From a checkpoint of a small image denoising model.
Model: 32-pixel images, arch unet, activation gelu.
Training: soap at rate 0.0048, 12400 steps, batches of 128.
Data: 48750 training examples, 32.6 epochs.
Rows from block 9 of a small image denoising model, named by matrix and row number. Each number is 128 + 32 x the weight over its row's rms, rounded and kept within 0 to 255. All counts start at 0. Numbers have three digits each.
Before each channel's rows are labels from the 100 images, of 14976, where the channel reaches its highest value: "patch colour" is the nearest of a few named colours to the mean colour under the peak. Only what is clearly more common there than usual is listed. The data: rendered scenes of toy objects such as cars, trees, mugs and chairs. In brackets: how many of the 100.
# conv: 3x3 conv (model.decb.0.1.conv.weight, 384x384x3x3, each kernel summed), inputs 256-383

patch colour: black (29)
conv.382:109094108110101139071092138106140158127059139123047103134170135106148118145119123133141122080093101160145131115097034100086112107159158083152100075150074137126142163093160068183094148133184094145120152081124119144103120106072134102124127164124082118121147113119125088124106105147144113046096122133101131074129140101082133121120125135107124105119116147121143119105114155146188108070119

patch colour: white (52); pink (46)
conv.205:101134106027130084114107051127163146125125069129131134096124132125151119145190107043080076126129126117135119107131094128065054098096096136141104121137129091102127133120158119114118165130129119120154136078008037143148084129121101140140115092086122117073161138075119123096122149127161177119030097111105104134136100118114142126072118108114126124132137118103147107113097031114123062128131

patch colour: brown (67)
conv.231:103136122144115114110118125127107179142097128130060179115095107079133149117149093106149119118083125180104094144155029096088091094157102120144125078095207160100144096149151121080141097083061104109141159180124114085150147158137124077102066111130037195126135141106082149139108099129096076102107138133157142153142126112129097138074125118126181116120120104105110140105112107195168132140110

patch colour: grey (44)
conv.89:125048121131094059093101102155148087114120099108149063101113138131128129088137118137061119158174123139124136136166153118077132136110086102149134156119128149142124109120115068100105137117074147110067103045117121171139078079124095143133128145116178114109142127133120154103150144143125161129157052134109082105242096105125144108114085114122163138140106150129103015146097123148124093139124

patch colour: brown (60)
conv.162:138121049108136064047111109107136139111089108089117115121122135041138133114112188113071114163109102135174161137114176142133121136119147116139137088069158160114144125117157101122105068043092147174175122127112142154134066126127142115184136113081155053096083125117132130140171101135138079128128120111140128128024080149118160099115120112076096105158136149133134093080112102092119109092103

patch colour: brown (66)
conv.380:104104115100143142133140110152026067111136123158077195097147111117155094105118137114122122053105093121152111118125165122133141088126076044150134102060100085075105081116144084138135108123144090141024169066105091118090103143000135111155082113101119159120131072156134093134121106158115120153101109143099129132175127112085121138125126095122090131100101136108089107153186126054147075096117

patch colour: grey (72)
conv.246:124156119100105064178138096114112202114181139125151109164138137143123115124192102106105106096108093116119073149131011125142123087108171084096136116135139086113137134077118147114029117093121121142165116057130129133102129166139140118140156101128141101130103116071133122165138153152136197112121108161154076108109126174134187141110139102130110121125151132114115093156098152093138115106144

patch colour: brown (67)
conv.295:115118131128135097148143145131158086109198145154101173122103093093149106145154136152134162094127143155059143098089120140129097111138110105126186156095112129100165119140165146110130128082128123129175143114119192178105155090083099141133138129162138055147171155131145159100175131153126113122121142119144175132091132174167130110132107109105122096188124167162166122205140130134114100122132

patch colour: black (30)
conv.293:105157118099115103090113135157077162121143131123099111122121095158123116115125120162123112111102061109113141108083119150117113083094123114128116034070108117126127160093081107078100067077233088106069103128129115143077123137132105108140100069104137063104019135128132106110119119146121105079093165101140085097122094162104125099139107128094131136148185110119132130062047127059129167129086

patch colour: brown (61)
conv.275:143130099098143133162159100111138077109125108151085144123066152094134093115073112074122144119099108162145101140163107137132103090149154151136121108161121123113129140152125100105104098143177145132112116059118106173101182119088112150138079113142134008127109092121099110125089095121127055128093127103154125151099118132143116084105120151115130080122097112119105155100142111092111098064100

patch colour: brown (92)
conv.35:114154161135118096066095170115104095062135115104086085092126126114122088126153104114077112039091084082160064109139009120126102201094047081063109131182099113090131150152117025084136138151127114123137118059154129166147148065135115142139107091069135125104176134134170159125174122163139152096136140189141134144093134170182241136128161111128129145174137126143090131132095153049139084113179

patch colour: brown (68)
conv.374:105129117116117117177125102125105195198132133120130210096121136115177149137064149141154159097125121138130132107072101105114110085132139145110138072087173180136155089126150179220185151072192210129150110141089115149070086150093141137110136117115156110138117114105188142141161090160117110137139091168097154146121166048054141130140130142116142118121122133139146119097190124141122159152187

patch colour: white (26)
conv.379:104095089103127093086106081145039142129092098110073082145151140147152173151103072117107089078113099154134109183115080147075121161114097074163145127126086114131130118186148142147115144137106122122053126110116114139178121085097050125154144115112082143110173182083145146139118135175114115088100134130084138125110126127102113137153131130122134121102072113121099090122097108136098114136146

patch colour: black (31)
conv.5:162133087105095130144160134104160153098125083193153149107099150142092103105087149120125122190118162109071139143142098123141109134144147107146108148148098071113092088186150139144122142157168166140205110052109114096135110159147138135136139110092167169136107138170129100125160156150135122167184105100105126166103166114131114164118139147109147154104150115119130151151138110165102091148140

patch colour: grey (44)
conv.339:158108146137082139072093118108054116145084136125033124149110136155175086159142113114149126076083140138103112119069109160106126115120122158102147119121153126183143078159115038162171121064096115127085156143088125121160137120098105140094143124111155136122135144082088135105075120145165180110105134152105094155110127122042069124139171139087101079087122075141081111090071080102086120255152

patch colour: pink (25)
conv.76:145101135136105144089052104075134112118123127111152131117069117093107088077137106124150124091127130138134147091099115130118104106121117130133120143180140069081125131116164120110152080099155099128175123135138132116158171000134098129101093087132000123120111161163099058097131090120150105104121113111125103138165117150118120104109110108130147147121135100102139059117109113144156191124119

patch colour: brown (76)
conv.261:121139155088154102153107094110099146132112079131100119138152144062137102117097118130110108109084129118134111146142096139130114147092070085161118139209144110106130122126140147124096130144132131161157106107097137117126115105081096127134100132135160144134109081110110143093101093103104057106098108133140089124072134140144170092074070054113072093128162141105068117105085134085099081054116

patch colour: grey (43)
conv.173:111159132095101101164120108101146068140102113119155066125135114139120127124140175106118105069102148117096135101121000149095094148105126165143113102188085116121131153103120122084179177148000135114171100115091107110153131140106109124131115082109118096107211115114131166131103123182126060121139078156131119119094125122120157088067087113107110100102133118138130154147146137136125134162083

patch colour: black (29)
conv.146:096153105109084090186147111119132131130156120111073075099148157092132153113137218101093123172066101153181125122127060120137115118177178098092113094077110107186153149096105068122017107163118105121000158121100093158158100151232122114117130112091141155109130105085114142102138103128110109144136072131143103126072121112145130135085109122112105118118161140115105134111131109092123155107095

patch colour: black (51)
conv.30:111141151124101123080125208143138118085131121123104100120136143095091143108120115099101138101139144092100132255140128099138113139118047141130132134097122109086135156143129126141089109151116019142069000015124118145116137134141149121120152136077142137091124146128107143135164114119089106108133134152152110111117183133137129144127108154142135132191133108084131088109105149106170121102121

patch colour: brown (65)
conv.164:112143126136120101040148144155120193124144142117116151127110180120113177105149226113122146145108174159078175092112169123165145135136141186127132122098128095128140122118198114231088111179247133141143117158140143142137117115175161139098101135130114175131123077131125116097141118127107115085173159123142171088124092141165166146150165081098114093219098167128128160142220107142082086131094

patch colour: white (29)
conv.23:158109142147166111093099161125118116113185108081136141117084124119091137106115108087112094058147143091112138080107121125117118060121052138125078175123113091124092123151067111093092138118136132123160034120142112148111100102196087143127115101092132131090080184127224132167186077162118106120126088148154198124136147126088135133105133151039178066157133116082167157137024133133134087156122

patch colour: white (48); pink (41)
conv.86:098165109017127150135110078121129139088113020130133143146088133110081114101104131032089061082129128094101111113121120117081124130097138166133101091115112098139099127122144152119122119115162106096154125084031050138124110129138112119137131090097081091081128143158121128128121127118154137135019144121083125122156111096113121159110126130115137136128159091093148084086124063133095134123080

patch colour: brown (63)
conv.361:119105110138122101118109126106140132148082135098082147103144109072142163084117128117131124121081108163119159146094136117144114157129123117119142085131166078114141069094133114113008082148218087137136180051117081180133085094115071131120125105105094109114133104144119131095083164185170123116089146154102067078150116128078065130137096078105117148112132120137145113133052129099132113134141

patch colour: brown (61)
conv.8:112168136118087124149092143046097179057117090170162151115165158115094127046101122062136114184156085081101100124162152125136052063094073131065008077084164139112110126111038142104150122121134086075131115084111113136098074135136139095163132108078064146119158110148128178124142134147159146077129156096110131148121137130103165134102108094097074135137166087091060103112119096107084125130153

patch colour: black (47)
conv.41:131143077114121108083142151137124088097145103120088143151126144077116111133081112132125106101116099150131104127121127153117089097136145078169068124104115123107138117118124211131091168065227146101031127071123112150089107104101122119125116116081166164104107146100145144117069142137129155093140096121115134134113097129125138139109045102141126126154129131122162107085135115072159112124139

patch colour: black (38)
conv.36:156106152117124169055130126158086106131131148132091075167150111192131128062158107143187144140149116061117150108144155117137067118140100139143081061092118091148134133104113094141107145116115085158076113120132136110148167062107122124134100038146176095141109126151147116159097095113104149096158124094140099096141123087070076162140123113090142131096127102124073101124115101156101179144127

patch colour: blue (28)
conv.248:123118094119070123127105120115055112102116094118125105078115104117145132117108101120161129129100131103127133104121162133106092089102114135097104153073131113135131116110114100105114118109116147163104137128152098155120105135118083123130092061112174143146169141144195187150169209255179135154157169209115175139146176163108000147149154158173143222222169146203059160193126126173198146137255

patch colour: white (69); pink (31)
conv.110:111122128099175108127124063135197110078137108138121194101140133159135161102176126057113112158148166106145109110142121148095112096125125116135101181105160087136092154111097108126101149106106094139148129107000096128113105111135160137153101063092132117086125128130154095109110110122186118119085093151149135074109130150174122111116111118121112126167091160108230154128114084104124097116104

patch colour: brown (60)
conv.74:148077133121136136204147128080090084138078120177149167043134106125130141148125145144171109187113100107131156133146176147140143096118042157155169166027205165108144111098129151087068128116125092115131182132118068202109126105089121171129102115104141158066133103175107157075115146124117086167117118123129131116140125140164107137100119153147187165121089110118118141184146139100155092129094

patch colour: grey (47)
conv.122:111117137144154123129138119089116088090131116144095119164120099179129086102075102096097134127126096159161127151027126094137070129149103106130131145101103080163085121077117112121094146095154133107090128151112116120121074118138065154121132119142113121123058103129128116122113022097078146145095120115144143056145134144134130149088102058129164087067088141121072098115096111108156125150129

patch colour: white (70); pink (27)
conv.317:123134113044119104113102055149116142081113023107153115109111136140103138106127125022094062115153119102129126123127110100078088120120108105118079118133127097138050125151063139099120104132155097081125119077025052134126101124086137059127113083053136155061149126125112114085158105125140157136041143120080105124113095096081114136071120147088157120128149109048156149110113021101077105121108

patch colour: white (33)
conv.163:126115115130179118102089144139149115129103151110139084141121194177150132117118195116137102134121125104100140043140169149108145211151132126051117123130180135127123151143129121126120128152143167125143094140130131130144140133149154165151115134113097113095075151125141097106080157123134104128168107116138150156122090160172157146134107102010103015126123035073151105149120175148131157107099

patch colour: brown (61)
conv.67:120124148129148119081166112143105140118105114156138174132102103150135095146151130101095147118088114109100150131123174152134107181132132100129129135052071170104140142200076062133118148144181161113085104132084129187163124116087155107107125135119143147099102136114093200164085091113138076093148100118149140172114104125136134143140008096104157061153127139092123141168140099048125117137135

patch colour: black (45)
conv.182:087054117092113091107092101106093115121083122081121074153136129081091130079113199141092066116080126101125056091146074100110112112103079102141054092131127105137078120056102089139100054080098090090145078100109118106141089109092097056112119100137116170139128133159150179126198144165131095118084133088162167142119181178128093090112087114152135122110113114144074144162083149115157110093134

patch colour: white (38); pink (33)
conv.268:121131123101138135132148121149167142144131088115130142117075133135131149129134127101125078132141118127143122159138116122076144137132123121140138132130128146118101142155128147120100135137129126120140130121070083125126107132141124107131137127007117117000148122122079137126120100055101113122026118062063081109120000078067050119094126104076126118116128082014165093070125030120092125117008

patch colour: white (50); pink (37)
conv.25:104137093061115119089083093171132131063130028116146126108115131150120170114138106020057056131127138099137137146140124087114089096101123119126089148116123156140070159150114138084110136147132134101132134097034002130121095098158135114115110096044114114002167144120106154137160136127131130129060139140092136111123109132137128139141139140084117111140173073085158098094119042134116115119134

patch colour: black (29)
conv.370:124087129099072128071114154137084136153137145155156181114184106171167216137098123124134122209104139162146147153134068153108115159154099122144144106154125089147155219047131124135119154158141184117159111082103093134118156161121152152110152147120078160131207108180115098171144101143189133117112164132103113114151139101103089098139142115141081098119134102202095100161118084096204153178138

patch colour: pink (31)
conv.155:082130142092106150091143142107092150110123116148117129011164103108106129114125175106115102133118005145111141088130111135120180096137135152135123115092128093140124096092095104116104087124114110175141101113123140164126136100122090136135109066143080125121101163096144113148134104122138138147121136129133118142120143126143133126104167098141064098109061110123074193111123110141124081122103

patch colour: brown (61)
conv.284:155179135062113116130120145114157149138083124153133143113120156082150164088093124127118112134095124102100123128134107131116121129112075160096155169060128019192142131084127106123128089095129112090004100128105115167121119149168132118116102116127080116121053119110118096120149131149097142033125171137145085151130154148139169120120157129158120120137127162126103159155118132113055144139073

patch colour: brown (63)
conv.144:046100126104120142103173103086150161125154143118205175151155135042141159116128157122099094144113108138119092134114154134112120164121149112155102163133039141129120158122114183158155121173136124126191126154088074081146058103133140156109166105128060124124139089110124149122165134118076160101086104136129180107110132109134162135082090113127112146145164132134120115103169110152129132077093

patch colour: grey (42)
conv.239:041080122081116120110100109178139115118082101042197106122110132146122105175129113094109111107126097138121098106106101147124126164128101140201110120139113111142047150127140090140123175134132120122144121108104094078135105218120098094118149097105149126098139136165146115113088148128151227090033111132103131169224113134111127139136125097104105123107058104123117135118091104135135094108117

patch colour: brown (65)
conv.201:107133109125142111030101119112102081113074119143071141126098094084106107084106115092137126194156110127117090128127102116120113172122132106119150080062093109100132146145112120156055125044255139169097120104101119149184097111141119119155096130136073119108057135151097135095116139120120103099126139128112137085101123121087124090141120173117131118128121115161134091155071089098119114009146

patch colour: black (33)
conv.56:128122109103130064126107100130129110133135134116156100106174110103169195124107158133112135132099105105130124109084094120166107154137117103085134146071194061115143204130096126092185070100041129103097133093138127192118142060134118141119099105098147132100087157028154120127142120166079134094096183111120133104110116159116100174095105016112115114133149107118167148138108122115129065095101

patch colour: black (38)
conv.228:109156111088135129113149102086121180138162099155111170124110140084116119123141102091139136144151110122154138056138217137155160132098163140135110105073125113149111114111163071112120146092148216160138243140089093144114117120135097128170089083102127144141159155141130158153127134159154109138139110172141217139128105105149220128116109166069153129155144036180119112101096116157121158116153

patch colour: grey (47)
conv.62:106147116139093120058090171099140084135106152082108129074134141122148118127161151142152092055096113133112096138138097125092129175102099084150056173109072101120124123143119073164063157134074139128098087105135119073123148137126103118107103108138147122119120161115131134087087114098107027089118083131135148117166112120148132139126083102111170127160143133094144115073108118123197140137106

patch colour: brown (74)
conv.303:170027100129156115141070116158110077136152120116160153137129164110090118156107145085049125102088119113097164145081169217119106186153097130147131031099170110128119147108138114085158112119126138160157139126091104126114102126135077121192135089113167104110128135102132165155100064139127107114126098111158138135143110124134174136088108116113126121070066105129084115105139133134103049126116

patch colour: brown (74)
conv.355:103098141191128139036106146167071155139165145134124146109171065154157124151156130146144140139143120112152058086103047143160220126112101139145164100180150106138175130128171134157108080144128144142156144091158118143145122136196155161122149143108164097136230113141142130145207113193154135087112146159098069126150159123085016117121154131167150142126158157160139087202147149103143165114202

patch colour: brown (62)
conv.274:115102135128138136146099123135142103142135097165122134095145130153119099139135102070144124113115107163142115138104129087118148112088116066147112134109204105052113141110102143085112108096129092119135155106096125132134117029114155163163072108173091155120115093048127158092127112127124113150153117127164075140059141089125134092090065081113117113083078121122079105124103097054132087093147

patch colour: pink (28)
conv.211:097127137095176186092108160046103095107107123255128150138120138089131120043132103108155121136071121079159106132128134138131097130132101065103135099124135118142075112105117136115137100137134118145116103137096128126161107126107144144147098106126030011126146089118116125111099117134087000129147150142132113129065133131120152082104078120121114117143114128127093064101112129117162106112129